A small encoder-decoder audio transcriber, trained from scratch.
Model: encoder norm layernorm, encoder activation squared_relu, encoder moe top_k, encoder num experts 64, decoder activation relu.
Rows from block 5 of the audio encoder of a small encoder-decoder audio transcriber, named by matrix and row number. Rows with one number within an expert belong to one neuron, the router's apart. Each number is 500 + 25 x the weight over its row's rms, rounded and kept within 0 to 999. All counts start at 0. Numbers have three digits each.
After each expert's rows are labels from the 100 clips, of 14976, where the router gives the expert most weight on average: "strongest on" is what is common among them. Only what is clearly more common there than usual is listed. The data: two synthetic voices taking turns or overlapping, over music, noise or silence. In brackets: how many of the 100, against the usual share in percent.
# router: router (encoder.blocks.5.mlp.router.weight, 64x160, trained with AdamW), inputs 54-107
# up: expert up (encoder.blocks.5.mlp.up, 64x160x160), inputs 54-107
# down: expert down (encoder.blocks.5.mlp.down, 64x160x160, transposed), outputs 54-107

# expert 34
router.34:525475505508508478474517484530494528472520533544490499499514503506557510556467504519452518445511466495499497538507526513488500518515525505484522468483486502467545
up.0:477515486504484513520503518481504512500480498510467483493488495481491446480522475505506514541506526512519525460514475502488514500490507512530511497495519485500443
down.0:478513483445486526577476487461523539541488527530506454487502468478474498526505504506502541499495527530415470506466524518525484496520468504502511537484490485505523
up.1:528506463468492485455490502525571485453506492479513527508491522502494499538495502554500494482537514516484487523520530498506488529513471504493504506498471526511492
down.1:461518462538516477485458466517505490482473497499510530504492479466541501533529485493489503518550517480478481471541524458518514546512492519443481496515453506483520
up.2:535453528505585531498463527493508507500486481489494506467464488500514489502493494487460467494519507475508478500453513486577508501472560471521486477497460502518513
down.2:478534526463494449478500491491499519510481496525506534504465485478509489502469499498563511498498523482509515544505511464521470471453531502462523497483496520504482
up.3:430541527525473503454471479463534465505489525500477515503489494495452494474525501480543511537500525476465474454504486453529482524480522491480464524550489513497476
down.3:507530492523534546517479519513543531457487458466478479489498501455513495497521508501489471467508530514469498495472493515502530549470493485490527502468528502523503
up.4:533504502501447524498506476502510506481503520509522510496573484519521506528513436558501501477516503504478522476565502461482489468491459490478508491516505505517518
down.4:524478480537492514500557494529519479527529522467507525488495487488502504446482514514481488510468500465462506489496499477482526489535496515480518506516541498474514
up.5:490463492542475548489509512517529465516537515529514485434537478509501477507462480492508497470495504491508452517502523498562507527533462493486497493475521474523495
down.5:485463542516459495533474508497521465524499520466494536517473492548498481524498479497491520478507515510478484523467485504487508493512522516481502458499532526471506
up.6:505512514477456474465534489492478515486534527519474560536543482513513488517523495563535521504532467509475531515492508476478493537504506519502495498509506487491535
down.6:496503452535498470495477483501515525463502500494530536456502506482470516481526488475480494515520514473524470531506524422487517499508459491486478518495545521500489
up.7:483531482458509512468484501501517492516496493453503488544490496509467503471505500492523502554471501554483502502521464497472481519491472487512475513520520488528463
down.7:499534480553467491495520507492517536482501512454506510465499509464468549489520503501534450465475476524517507482517507481484540530476486452514540499522536495503498
up.8:437516479513513476513517524489484512552511524538478490499500467467522501518523492503512519488494491474536466507479517543468516468491512539523542525494471537485470
down.8:490484511523471545512502535490545470478480485445519520485500523476467498469515498492480519478486503509525451502521504551501458514515491536482488529492536507514565
up.9:480493465503485477493456502491534481504512555479460496501492453504490471502478519481474533501539508507520524518484520508500522475541485477536492517541506466513483
down.9:516500531493482493524460503472548498544524501482509500492530491469504514531493482494504549506466525528464519489479488525525473524540478488523541437485512476533506
up.10:478536478473471509499508507518515527516513493463489545558482508520526515512495503510494468478531497472503473534489543513519505502518543481488475493516479509441488
down.10:496519521523512489464549487518470500507491529497514488510484496497469562459522498503496558496451512492502452481512518442488514508480492489470505526501499513449485
up.11:489481511486467485428525479507484522453518508522515484505542537513496497486492485517516474507488501471495478470461488536509528474486514491513509516519511557500518
down.11:514510490485490493477513453502495537476489502541495502508478476485524498472515538468490525512471571471491497524517487451517519463504530519484504536481528481500486
up.12:507478534468548447509501496515499499456521493494484492472517540514540526470498498470497525494470519490478502506468511526523464510462519553524508494497481544498519
down.12:503545478489471487477538493475490525508547501479508495490485518504488525472505480501479509493462489501478466496536516501448534516481461521444525503488474487472475
strongest on: reverberation (78 vs 34.9); text has "clock" (27 vs 2.6)

# expert 2
router.2:515520517539471509484469546490449500530471498497519536530478504512505489465477459425497486552494469520497493508541537456499494498493484484510489494501531485485463
up.0:499468480507485519535532506510508462475514504529506508450510510496530515509519523515482511469449505442511499527513468500498507483475497503517547458524458498474509
down.0:532523534534504493479495512495487526508517453489510475467500473453501492502520529510534521502512488506508493480520475462465471469528506477514492536478546510530518
up.1:462522555512479534527456489483462488514438514491499484518475472481492479511490481511524478497457528497525501510540509513532492543515525479518498465504469493559473
down.1:480513512462501493510521489534517487494506497451516490533492503537490503499517520442509534524478443527535487478458456502526490529510498514532512543508519479464501
up.2:471533487520477509487506478471494476478529508524470496498528475512544520574484487493522497485494538491470459473474484505492475521516504494490506498514484473478543
down.2:526510523517508515456483483493516470503485494486529570451542441497511495501520459478483491511464498515514490463512456473488492481516494496507532532495492531529526
up.3:478517553499499516516481487564503502534448472501531482462529499491477486459500505502496517489454482477536548520531483528473494534546490538501481474525517514481487
down.3:473514511522498497436503474480459516515530501462538474499491494464529485542478514491478475509543491518507532451468496491510473518561440475533471477545500504510498
up.4:510484450494509534532531489493513476495524490500460533467530525491505538499530487521511494477514460504475484485537458495548528524509534499495500454523489578501516
down.4:549530509459520485490542490512498474549486555501519521493493512486489498498450437489498498498518496474476476488465487498519472552490484512517514491505512525479517
up.5:502493473522477531484512467460520510545534522514503554520547492547499520553498502476502508490491486456518507541522476527479554495534512509516482528529518495471533
down.5:526524454522520471494498480548481504498506497520532493511506461495495529505492475479570524513521513507482496457462513499479520516546483494524512527486562502521497
up.6:513516506508511504501503482511484500471451448517487440512514484498488500536476509573503512503468527520475477529494519521493500447476539492491498485536503512506469
down.6:511489483495533499528477495490508457547501520464477556479485532514528501462544505480527519507516501528540441482497467560496473509508521506477517452458498521497524
up.7:529524530496533517480499470505480504456442471532515471505464503496524510448483503523513530461485528464523476479505519522497488524457482505442494509501483500507491
down.7:492485447518492469514522487503545519514485524433534515518479491549475507524533521494524486504490464531496471492481493529486481463521486472535488481535481496507528
up.8:534468474485514526508504477504496481535534492517486482493506518519450547541531513493509475508473521526505454517458462491505538563492492520521488518523480521490553
down.8:517527514477487435484495478505513498497500520509528536528513456477509511461544506490483500501482498487513507514491470458515438515492480536516516520520534536451481
up.9:503490507521526503496497492437529473449509521520479472498510521506473514532548536482513502444507500476486512476494439477497520530448515475518491490514494529539508
down.9:507514533519517497537525498496502483503467558505506525454499484476516484501501475469470480532525545513470444509466539519490512543506476486473498522494500541459487
up.10:467504480479470468482470509507463516482507444495483507519505519515511511508472481509500497505533484540482509504498517506542510483498464531529484531454461482482485
down.10:434493493507472506468464528486470545543504517486488511518460514529489549534480495437487503480521517544532497518457481471489525497498471492507459509523541517488495
up.11:506530492524451527493488513473483537537487494524482533515503543544531496512507500474539481521482495493468509549483503476474535548538495493476500512513541490500503
down.11:491471503511517475522520473531481505533482518517526526501541513482492510512453455488536480498572529466468497521474510496564506493509464496539512516516527529487501
up.12:506494476480484500488500458486535508499544515506480510488522514526485511507547530506512489452478488499469507479452475515482540517510517491511525557514495529516535
down.12:515492476472531534520504481533492469519483525490496480514504522518523455492462496499519498499507520450490481514493509489512449472500544480494531504476518536482521
strongest on: clipping (31 vs 8.2)

# expert 15
router.15:541474525518500514555466514521477543477504468522514475465492552563481489502504520480456498475497491511510535567481530511561486494487461546447485511484480528488502
up.0:520484550514492481493494439515453471515501492505496478508518484460524502447529512468527539519525474478517488508554521494524474476507492484492523475508514528490504
down.0:458477479484490455479527506504527471471474496516511511475507505533496495525478503545519552459505573552490497472527514491507478516477479498550513487520452496472507
up.1:463503512512479521513460467505458509511513475494512510492509493507496520499461447498526512499536488505506494473538502490541492445540486539469480472494532442535524
down.1:451541483501468501512470482515493451493470501513491502479545489440560499528495478480528497480481575506499468474493479500509461523486437499507483506501483497493502
up.2:524464539527516577529484503521477501495513511496495514463505459480495497535462506474487501504538451504484477496491548490535501447519501547480461447456487490508540
down.2:535545477479475471505505485501552449504469516538512485442516516463571528508493495482510489470513546502471510455491473512520500535502486503509461491517489483495531
up.3:511521525477520518485471459492517534461470528533480491485522530509522495508535541510488449522483513484508520491482527510504495530482469518454474498479450574492489
down.3:527524475537485487503536528483517452459520525516551501480507496481547530512475500500517506528514514511470458474539470503512502552476513475526508446492511489480536
up.4:511520541491486495556461449512483537468509473509507464469519506500506523480513543486498523477504503529507531555515539454506466509531493530470456529483506531514491
down.4:509484462542555474506512496480515470473466538519489477484500492517527546525477486469548534477541512474511515509433483480472473557517474540511475499504498481485534
up.5:480542482504496506529464522492508506508474505500529526536523500486512507507545525486505525531480502555480497517535462503507533493480514487501510503493516442473528
down.5:475499468494528466467480488511494489490476511532525494477532493479511499497504511474568510480526472487496488475457484498500512554523539501531457499518498510516554
up.6:507484523509467507516452495465470533506514512510523506473488488500519491541503524526469448490530489526514507490482527536526512456523526519498513480475489502528490
down.6:482501473502461494535533488480552490475491465496528479491516512490504509495521514555540513467544517505460474494531451494468536499463504478514516497478510501516475
up.7:538492552493473510506447498466485518497480486490502486470484518462491487534518560467435484490500458499465496555496515552545491498461495496482485475487497472484516
down.7:506487501494529470466511506488484477451505539557534509491493554502519473511500487495500507487500539545466483476505496497522488537517525527475504504500498471495529
up.8:516531511513535436492490488547472491461509488514538492475501488486521496501501543498493502490504470463537514513489503518510481500496489492480489507521515509514508
down.8:511490509556497476557515510529474479496469544494508478474521501493506522482469487511543497511545526477455468458464465533510520541480547463495501479463529482501545
up.9:480531488454470478543478533501525497521458485457492478509487466479505477530492531473541488540480527538502471485468481512506512495469539491549544459505476472539458
down.9:459527498481480492548497524446485493443494479557546494479500508517512542544490552501524509487480517485542473477522476523500493498529411473520542482511482493544518
up.10:514509489474518465482497480523473475500504478546524506497512487476528487517478464487505547516451487466503509525457547526485489496530521537482503485471521506503525
down.10:506518509521486470515489562533509458456475510517511472463499527507532515508473476526520519494506509472469456486446474506535503530504511494521519491487536521495538
up.11:521457503487503507515516506521538475453516476482505477457466516477464485504455501540489519499521504527554489505487510511493473500550434507534519469489462468494518
down.11:501479500539492499556503523483528500485500515488531491478507525487539535486523523528485482499517533518471485509525505485528487514497499502511473428494506546465510
up.12:444520513467498458482530492493480473512517539518475525517525502480519492491508489470535499528469515479496511454479503485451503536491500473521529542525537485448474
down.12:488492513495494507476520525490451496472493521512512507467508508491523533495521550496511497512525484502461471536467490514493511506465501475505527492483535468448507
strongest on: background: everyday noise (86 vs 34.3); second voice: none (64 vs 20); electric buzz (46 vs 2.7)

# expert 29
router.29:491477530502495532522517528515481489525488483503508495491508517523495540468474463480494524518511506526521535555508536466479493488469473527486456515490550484511485
up.0:500526502512521451500486501524494523482504537450523510509502440451487502503538490497513488514544471496495507504496505497504474496540492520466503489509464508469526
down.0:502473487490486524500469504465527480490535556517498494534460531509570496519507460518551469480503495472536483462479495467525464557485500479526519497495500480485498
up.1:514491518493546527488511464559481530492525485433519522460541435506497506465499497548457524522488486512519524509509540514456488469513475535469511479487507532489504
down.1:504517483460447528500508505458534513539477522492510481439476546499500497542488557496463489527514509532540470468476509482503489507483477485505521521486487547510482
up.2:454478504503532475514478516505509486510515559494545516512477520528528561492556492502479508492515500523492472504504504479458493497486501536503465508521502570488550
down.2:472506489509539452523478474468536493471473549482520464518494525541525463488508480486542488558506466485522476480468525488486468487493507496558503497537472483500535
up.3:489513459505534518538481484511510490536516532496497474471522479514489492493519531500475540476504513479504538498546487504498480523494487453483509501513518504483481
down.3:476512503477527488512474516505520504528503471473454515463497477488469487524494473484553493542497500498517502522507467499476500534497496483502514525503511463511518
up.4:472447483549496492526508524554479521517502491485517519463480472537477518486483453535511539472551518492515500536447514472473506519502477518478484486488549510501500
down.4:497495482501517496491503502442493540548490534478475466459479493517500483506490482541511467493540476474543473482482517492531498574467497474511520511518524534533517
up.5:529524505471497527486512487458553501484478516495498493534492485482527469523493514504481482507495454534478492449505486536454508515460511490530525445554456525524473
down.5:545498503457482475483519506509508482499489469495599486425487492506550535529488509490492484479518494527485446469461511503460463520474485496526523471477506441525515
up.6:512483504530473500490523499428493506504460495541514473526482525511446496528518542481528491503479496545490532514500499470505526517472521488538509516493502466538469
down.6:431474488506493459519512465454498460528480473488490514464499494552469479540502479516499464501543527499514489489484505511573524542496573513526516532521547498507500
up.7:531498452521486561516483499544522508496477517507507470527528537523474504466538492509459508457464503482459504510549487475521500520486513502474513505497519526483484
down.7:451513468509504503523500505498537526523486496491468464486522467494464494486498562450519482498535507461547471500546466525503530507499510482504501430530478506507513
up.8:539480520486542460496537514501487465489523437503518493474506505482510527519480472484524489457479499501512486533458525508535490491512488513514466545453541523500521
down.8:520476507512494468526493503508467492533503478472522497524478529544506519492459514503480491506472504489488486464484481540457502470494497487456539514502517548497501
up.9:544506507522515522534498546459532486474524498537464477496509514464544465472517489480489490488454510480526490480513502484485495503508529518494525498509502516521524
down.9:523481489485538494538510498473514484528524500461499445461536530492462541497512476506487522489485493549511477502484480518540506558493515435500510484514521454491497
up.10:521500492501505525479495474464491511508488496509502485469493489523511489487488499529451462530472494548468458492532504517489487519484509518497464493507469476455483
down.10:510497519529547492492445485510481475513507461443514478496482565513494530533502535487483473516476483531508464526471479498449521518480477512494490539473512489472535
up.11:488497532497490512532471528484487519501549476505483496515511461529525535531534506433486507493498519495523548540510545491499509484505497495497459517483501512454483
down.11:491538525500476495497518480495497488494461504502442505511476468518512499464561542505494529508497479518523514488532476491486459502410486457511482483530510473477477
up.12:500460518472487539475514516491509483464529509475463527500518523508480525518535480537480513498510476483510483506505496486533522495518505470498493516528462464448530
down.12:553531494515500484474496479486461501486496521458522477516520501489480519488545489516479500538508513551514496545532490501488501518462467468449470467499490543491536
strongest on: text has "took" (26 vs 2.6)

# expert 11
router.11:504472530530471442453505532503473514511513477545486437516478538524507510497465507481503537493509535479536529516456520541513519505489469529510492507474522488541473
up.0:479520488501533514505498491492498473524533532524468485517495431504524435491503486493495435524500487530495480490499495502497499510487509468494488503504490516472525
down.0:480490507494492529495509505493482523503514490558519493510469535482500534501510545503494473504496515464559471528506496507466517559531488553511516504471526486462465
up.1:490509439477487507531533509520507490475535515508485477491500505478499519491519505508461496506476540507475523466475490532501533466511483507501544501521530540463507
down.1:471464506524506511504505498504474511537452558509493508506510504540520494495516536439521493520478472484491494462481496550521505512511532511472579454545494477548479
up.2:490508477511493498493500484515495546508497532481528504481512504465549524500483479480472458508495480548465492485495486528510486507526532516502491503479474502479501
down.2:501521511516531465520525458490486529509535467452529497477507504519493525516500478476499552501522490487465508522516484517512522532502486451508504471520492508484466
up.3:487485533495497462489472503494465501453520498531467456527501516482512497500505524449500511550506533503469523488467538518496488512474506531529528527464489482492521
down.3:497496504518479506527471520510420464503495518498533508485524492467501501519529487507468494535535483521437484482490504529495468476450502472506501497483488514531501
up.4:468490530513517558497513492512518472520476502480453459491517469511544493520460480516538527479517542477534496531524493490510482491486483496499506483499490461506434
down.4:502508488456472476449488512477429496509512496504524510518484493467487474507503499526470514573532532500461524525461528483512513479475505534506515563484494504518499
up.5:519485528486476494471500514493480529489502476533501487466489516523496528529458493481525548468509543481500535531447540513521474518518441539519493525456532485521484
down.5:482509511481504521486490503460412487516526505473511509518467522487477483506493485498482509588516515491451476506451520497514499476463546515495495564499491511530496
up.6:483484540523497469503514516491493495524517500499548499468434467471451511473481522481479516477560494474545489492501525515490471522505479502501464501495483495521512
down.6:518524489524466503521528517458482555498506483462512504494460485487452524513549481490467478571517497486484509551549519515525523510469516472453509520496518540518463
up.7:487483529502547472477510570495514481509505510476517495493467467460502493501424529476507483537543479502555466531486515479479477541535469512476512491470477492509486
down.7:488495510521503481499514536540462538502494485487520503468471494457461549510513512545485469534491497494475493456481511499523523504480513486485502528505525531525477
up.8:474501506548486507458464533507514529502462481487482500519423513501488499511493491528469488467482521489519475521506509503488469476525472510485487496490505504532473
down.8:509529494500551515491516475486501577478504499485489555504506526495508516522502468485512489514469470533507498533528533502479485524479514462455524501499507495508497
up.9:550514486509556494442446503533532466487503500494500460455475527496489501504514496467489494516471488435514525519481495518538511511521474491550483475508503504499496
down.9:543542524494479496503530454473515496533573466504510524455468514567537529515475508473513502509483517503528477493482534527505517485541482476512523517531497510473529
up.10:468554472484491490489540492460489486532521514524501534501540476523515479441525518503461474504501512512496506506504451427495540483502497525536501487543532492452497
down.10:502488500534478522498506486488500513475461533485523508498461505469540479544535456461528558522469486555470510491522465509536521487475522508443537500511548505509545
up.11:502456514514500489505513503508525523494512502469527517484482487451468446482481515485460475495514444514525459484563511481522479488523467483503463467475461508490501
down.11:469512477478456526483527507524515551498520479492519523481504506509471534449536508491477457504484510490481493496539500518518528510526530503501502463509513524457470
up.12:531482503503537445509534509510516493524518499464502492457500491482475500480468453546495490449518470480524516522486498476473444458524489479493462498532491520505492
down.12:502538517489501522468457504453444496488508485493500532479460521484513468545497490496482493564518491473484495511487527472530528512498533523478532524541504497537477
strongest on: reverberation (82 vs 34.9); muffled (low-pass) (38 vs 11.8); text has "station" (28 vs 2.5); text has "start" (25 vs 2.4)

# expert 14
router.14:505522450483455465495464518481509489511461521467532467509497510519461493520492501529546468498523504475479526541540478479515477499488514541455460542526473505451518
up.0:511471521507523509506508453457532518500557490489517483490479472482486533508528479513520462512504508495503438469470516508462446496536516516489452515488467520501526
down.0:543505478510505534564505491511471534488523490497465498484500476505498466519521488490503521496567507509474515530502448531478497525494494566509528508503469502504533
up.1:503486517487519486523518477496515479539519469512550538497482505488500439517486516523456565482511486489489523485494478476451493511475503465504496487506514546505485
down.1:503506516466509484544507509528497456502501479542523518469516542446516492522455437499491471519511520508486486484492456508506535518472538416538510460530503514516533
up.2:497474525512499486481511507478465528481482486469538488477495469518469485502493483482481504513468527496506485496535495524533453526445510491490482515540477493496501
down.2:470507499473489523477461529488478495502518525533482428495511495479480496460491492513479507505509457514498479542529460520517517526541506507535498530476551510485482
up.3:459527496528531528557499542465496456497517513486521530480465499513547514513540474503505495514470490499464491489497478450490466455494510482539469490465532473545466
down.3:453508486521518456460472493510486474522481486499473522484508501527506508491476483505503505467507486492525466517496460579489531517471505483484526486475509464535490
up.4:478508513526528534473520460472505464506534532506488544477504498486531487504548511521508495516502429494450468487456491523490494476522521486519504469467525532531508
down.4:513471479509500555455526509488516549527444474494480515462454482488492489524510512472507490527513488458542522528497518487479522502494529505485539507532496497516545
up.5:529516511510510501531510466480524507497518543486484493503516462481481475498518478517543498487477511474481490478528482474488506531526503464473535454530520500529514
down.5:500526519523494501498469489540500514519534496527501464524539454471493507468489488513505518489494515497443532526486495520500478535485483524494490521477521519523476
up.6:479535484476502487547506498501548479522492527520480470509521556532483541469515474528511501479523464524497559524497463478477558483493492492501473489516508552480491
down.6:490505501478514477515481505569467487503472520539491476523528486486522491520488497482488572499509502495491494497513487504532515490447466484424525480494520490523490
up.7:476447478535462485480476538491515559512500530488466484524474487541467497510502558473475464462544521510506534520483495539488512500474496457520496495519486480445531
down.7:487513468482503503499456504515485514497471531503506523501543525517499492520507504486465539488471550494492521472496489534487546520449507457480551525534560506508527
up.8:474492490505475468499494466533479484469512515527463498505505531549523537560525513458464507497492555507462501477474520551480524490481518509515506523517490501471546
down.8:508521452509451494513505486493471491488506504500505503530512481513499519541485510472503559496531490508483484516505491553480516511446507475489525515500567508496539
up.9:491454498463503466549514526509507516509513537457498463486532530485476544536516529496534501458525500497500463532498494508500516550530473551509477523512472511475538
down.9:473466510477489479524529443528494528492525543504493512493488493530481528508520516464494571495492474509527487514451521510498496471489532523492506494520554488477518
up.10:481509494513506504504460502523437478501483507459524498548463491472489436475485461516529507529539471536492499531478522449540488440494498535484484531465505494474441
down.10:534470487495493512531473494517535547489503497491507532514502494480515462506507488521493520523525502465518487495528503500492539526537538507498480465501480489539442
up.11:496519496554501504536489510524467492530473463507485502547522511518514499467517509499506548533506475514516501516501459496552493462505542507482528533505535457490489
down.11:503465488496543513488443453525516486487467541500499510499528484515501529443493514517485485519514455501546448476509477515490504549493512492518499504527546466518535
up.12:473442517563519521482515492547492516481523510470467475521517484540477545502511548504463499480499516511489452494526479487493460507478435517460455519511499540490508
down.12:502505536547500487551489517503504512496471541535515506516502531450496527531471526510447548500534483526485502536438489519503492519482504489553551515517541468463476
strongest on: text has "quiet" (33 vs 2.3)

# expert 30
router.30:511515501502487507539512502492502535478472484471499511527511531549520517476490491450475518512497529497487553537517485467496505550469514458484467489480487482455514
up.0:471485519476478507536527513524525501464538455488498489526518521510515510473480493473456509523512525549472539514517487476492464530505483481498483524482491483475498
down.0:488502490505501494473469447490501463492474515515516500507494439456524503510525507481547486521495476504490545489504487511473480473530449490521490466513469450455500
up.1:453485496477506481468442501514502446522553529510504494507492495437511486509477507490535457519505525472532521475488493450512464461524465536515519530541520468524491
down.1:495527523484465480534492492483519456485505528463485467443474539467488471519505503508515469543541483508547509484492503434523453523545476469467527504496523502462524
up.2:519508486486508512485547520508493511516522457472496491494551481494489536462487490482502561534495482476504552544508505517490486503470492504452503510518540501469533
down.2:502498552458530489497499498545497474558456518522539477464494460490530524495501457469558534467481478518510454485488483512498467536535486545525479485495471472545519
up.3:499491489479489461498554503457545542482524489513494494541534490479515494512462522508469528511482492533512540526515511497507493529497466538487482527519498534459501
down.3:441504483450488484522467483495484488525471495500488501499509464494527477499566499492540548504475494510488507468562457474503506504521506501503512471495471469497498
up.4:492499470475490564556562460458481478495537462488479518474519531495496506539491517490475495525495511497463537515508475503553494496520503488511471514461505483482521
down.4:513532518473530481490486503515507530488489498500516493500429482473511515459579523503519529491469509510497493490504487477465470514517484521521482496478507479495497
up.5:479527529468459470504537476425465523451481529487486502518520488542495494511512498533504514498468507476495507498561478521454480506472518480474506501555460566494542
down.5:468517487487528452536498509481535478474482526513495509513512502448531548519516510493565512492447498498479511482479493472514493540479493504485542522526488489479492
up.6:485502496467444499507517508470511534454518491496497547549529519522506520537537518486525508475470484512464492554513478505469471506483548513534485497509471506480520
down.6:480541483478493501492485502499497517513525471486531475510473506472498487493498504522510533530520489523481525484516494482483475497518495490543517473512509457506505
up.7:455476481494462528505507483494523483534490499497481488489559512492480500482490496495507577506487528480507524505532455508537495486464541500524531492475518511486492
down.7:474505508515504539523504492511475517533453492530468489491481512504537502474539516497482550467526529475483472504544496512508488509447541531487497484457503437515514
up.8:488521477464554468507446515512480506518502522508512537478491474462476460478493487506498461544505532554524487475485477506527514492455524501493467502497499471494495
down.8:491464491537532447528520512491489507499470550493491484477508534487549502475500511483525526519495489481524488486503480467467531488501512486515471538500553468527484
up.9:505504491516502513442512526525493458518469518507536480507475466472519489492480488532526506517491449549475496482517518492509501477521512514478512481537477514511481
down.9:486535511511480504508492524509500503471492541490500517491477525466514515529544460489494493486528486483455530492528456471506453465495514512553498508482516495507534
up.10:499511511463518529521489495479566493514532500487487497483491512477512470475467505528516458482498510481515543529511489517512484498513526542522457485498490525515474
down.10:479478526502501524492498475485490493509421521525492485491483493474505520440515454462488516530538491470521555471508514512490491519501487499519518488476497534488527
up.11:463495475544489519518512519507507512542487488435504529473501477503453486480496472509480481514468498486499445448493479536531519487496522533496522477542519478510519
down.11:486482504499510511484464494508505460539491505550492503489496539488491531476507528496479493495495471451517510458508514501480502515534520540484487424488484505499508
up.12:489524494502542471500498470510498468533494550470453519513505484477498466499522522499530508500482484499461559483475506504496468491528485464500468519536551486514495
down.12:464487501475498506526484506498538477523539512510484471484507493494496516484537491482505492517508502473482550500520517485468471505501530493437491471506480428517470
strongest on: text has "off" (53 vs 2.7)

# expert 13
router.13:535529475509499460532468536490484544505482489527514526533482523545542544475448495437481490533515534503514516500497502501541529517445507489506515464490515491489502
up.0:446485488488487487467470498502478529489530494504527492518471469466491460494525519515509473500467483519520536520483513519446492463505505534490496509505503479506469
down.0:506497480487477503475477461524506478488526510501502497487501493491522510475472479449530537505455486508504525477499519522488475505513503537520529523505514518546517
up.1:478475494492547590469529501522495503542522474504476502443528517510462522527535504497543483523496502521497444445497521512495486521490534499515513490481472523469529
down.1:479458463513490553480531508464545482542461529508497520462500482466471520517465504552508513519534493513472490482498515537520490464479543499536491487487486522496502
up.2:481464557485506506515482515554495520470485469491495481508507504474495500463500490498500477508472468454509486516537479504542469465516524502503518492481461507486478
down.2:476478465490515466468521488479507518525495495515477558505526521494521521510508509475528527531507510536503531491451523483522492543451503533497547520513546531525517
up.3:521493501487518546508529472481490482516493501506492528457507538491507496548508511480543515499503526497478515541490466510558490537514518439516479479531483485516551
down.3:502537497501477519485479512535474472530504495479484526490518516495498466493524524508508491555505463519514509493484491511528440507488525482498520444475514503539495
up.4:497518504499502492512457512511552476517467508532514498455550487483516491522515504514480509528432509522511517496524484479483467552516485505481497510498529510524500
down.4:506494524498513475486533515531522475548500499513493531481517455489473511489496513522525543508454502542472509471492491513490457537565518549491508516505525473495554
up.5:539469469494470486481496481528504498502513485489546500481470506492528501480494520452500511506522498500486500562477536495524459504485453528517454495480522495504467
down.5:467529516456531524456536508514495488536474446483502486529526503472490552502514505500518506494523523477535531451478503482486482520514529478515538502486478511502494
up.6:533514531513492531566496491482533502462509476497507474518531472483501503496530499516528546500465514517531511499529514455462512432538529528517502531480480489505507
down.6:531515497499473525462475496503512452546517473488482518494513475504524453479485490509508535494482493514502512519470523511515446515510527495511513466508546526501490
up.7:483488509496516509480523481490465521451545497508540533499487512502510510509482490495454509534523536565471517518523545491490469495491452493497490509481473490502519
down.7:466500417538539488510524503548503486512489491512486501482495521493527567498466509476516556503488465484531488500507494530483485495466480505477555525476521488543498
up.8:484502494517504515515502490510520493473521527471467505502542450487516505512512519496528512498485484492487463474507482521486486474501497545524489531526499491453524
down.8:537513444452476533430514485534521483499546531546517507515503493488517511500486521512533523524518509523507517487527507464517472499483487546475511549517528522511512
up.9:545535455484508462537518524504492515474476518481485517539481509516534521468473507479510493515495543480480534482525508519511478499465479484477500499492527464464474
down.9:514494485437487485472490515498522516517488528519479498522464504542509541472491524533527554480509513540492535455526481480462486499467569518526506463541496484502514
up.10:499495498549517487530459538470481492495499524509541468517477444494520478493470469506475504529535511513481477486514513509510489452502500481507471524444506501480499
down.10:488508473477510502502504506521508511516466493487495499468483499498518484451504537533507494510558514544506537444519457511502488499506546469492512446530517480503468
up.11:496530528488481517485473518521463521497517492507478506535479533506509510474519525462477493511495496493515501566490518464530468516524513500502473501477496487494467
down.11:505504470437527486450528536495510521574529475497486503480486525499528507487495487559511511492483503523491530454486471501486496543487562531504554528509549506501522
up.12:518505533519553515499490544517495479538432497505557497502432480490468502471500511475503514476539495505527484505447501497474486522498453527508484516469503535540465
down.12:492538497505511529477494522516468477494526501506503556490524483511501464488525505501527500552471467545488510479482511479535472493492518508468480465477505541506490
strongest on: second voice: none (65 vs 20)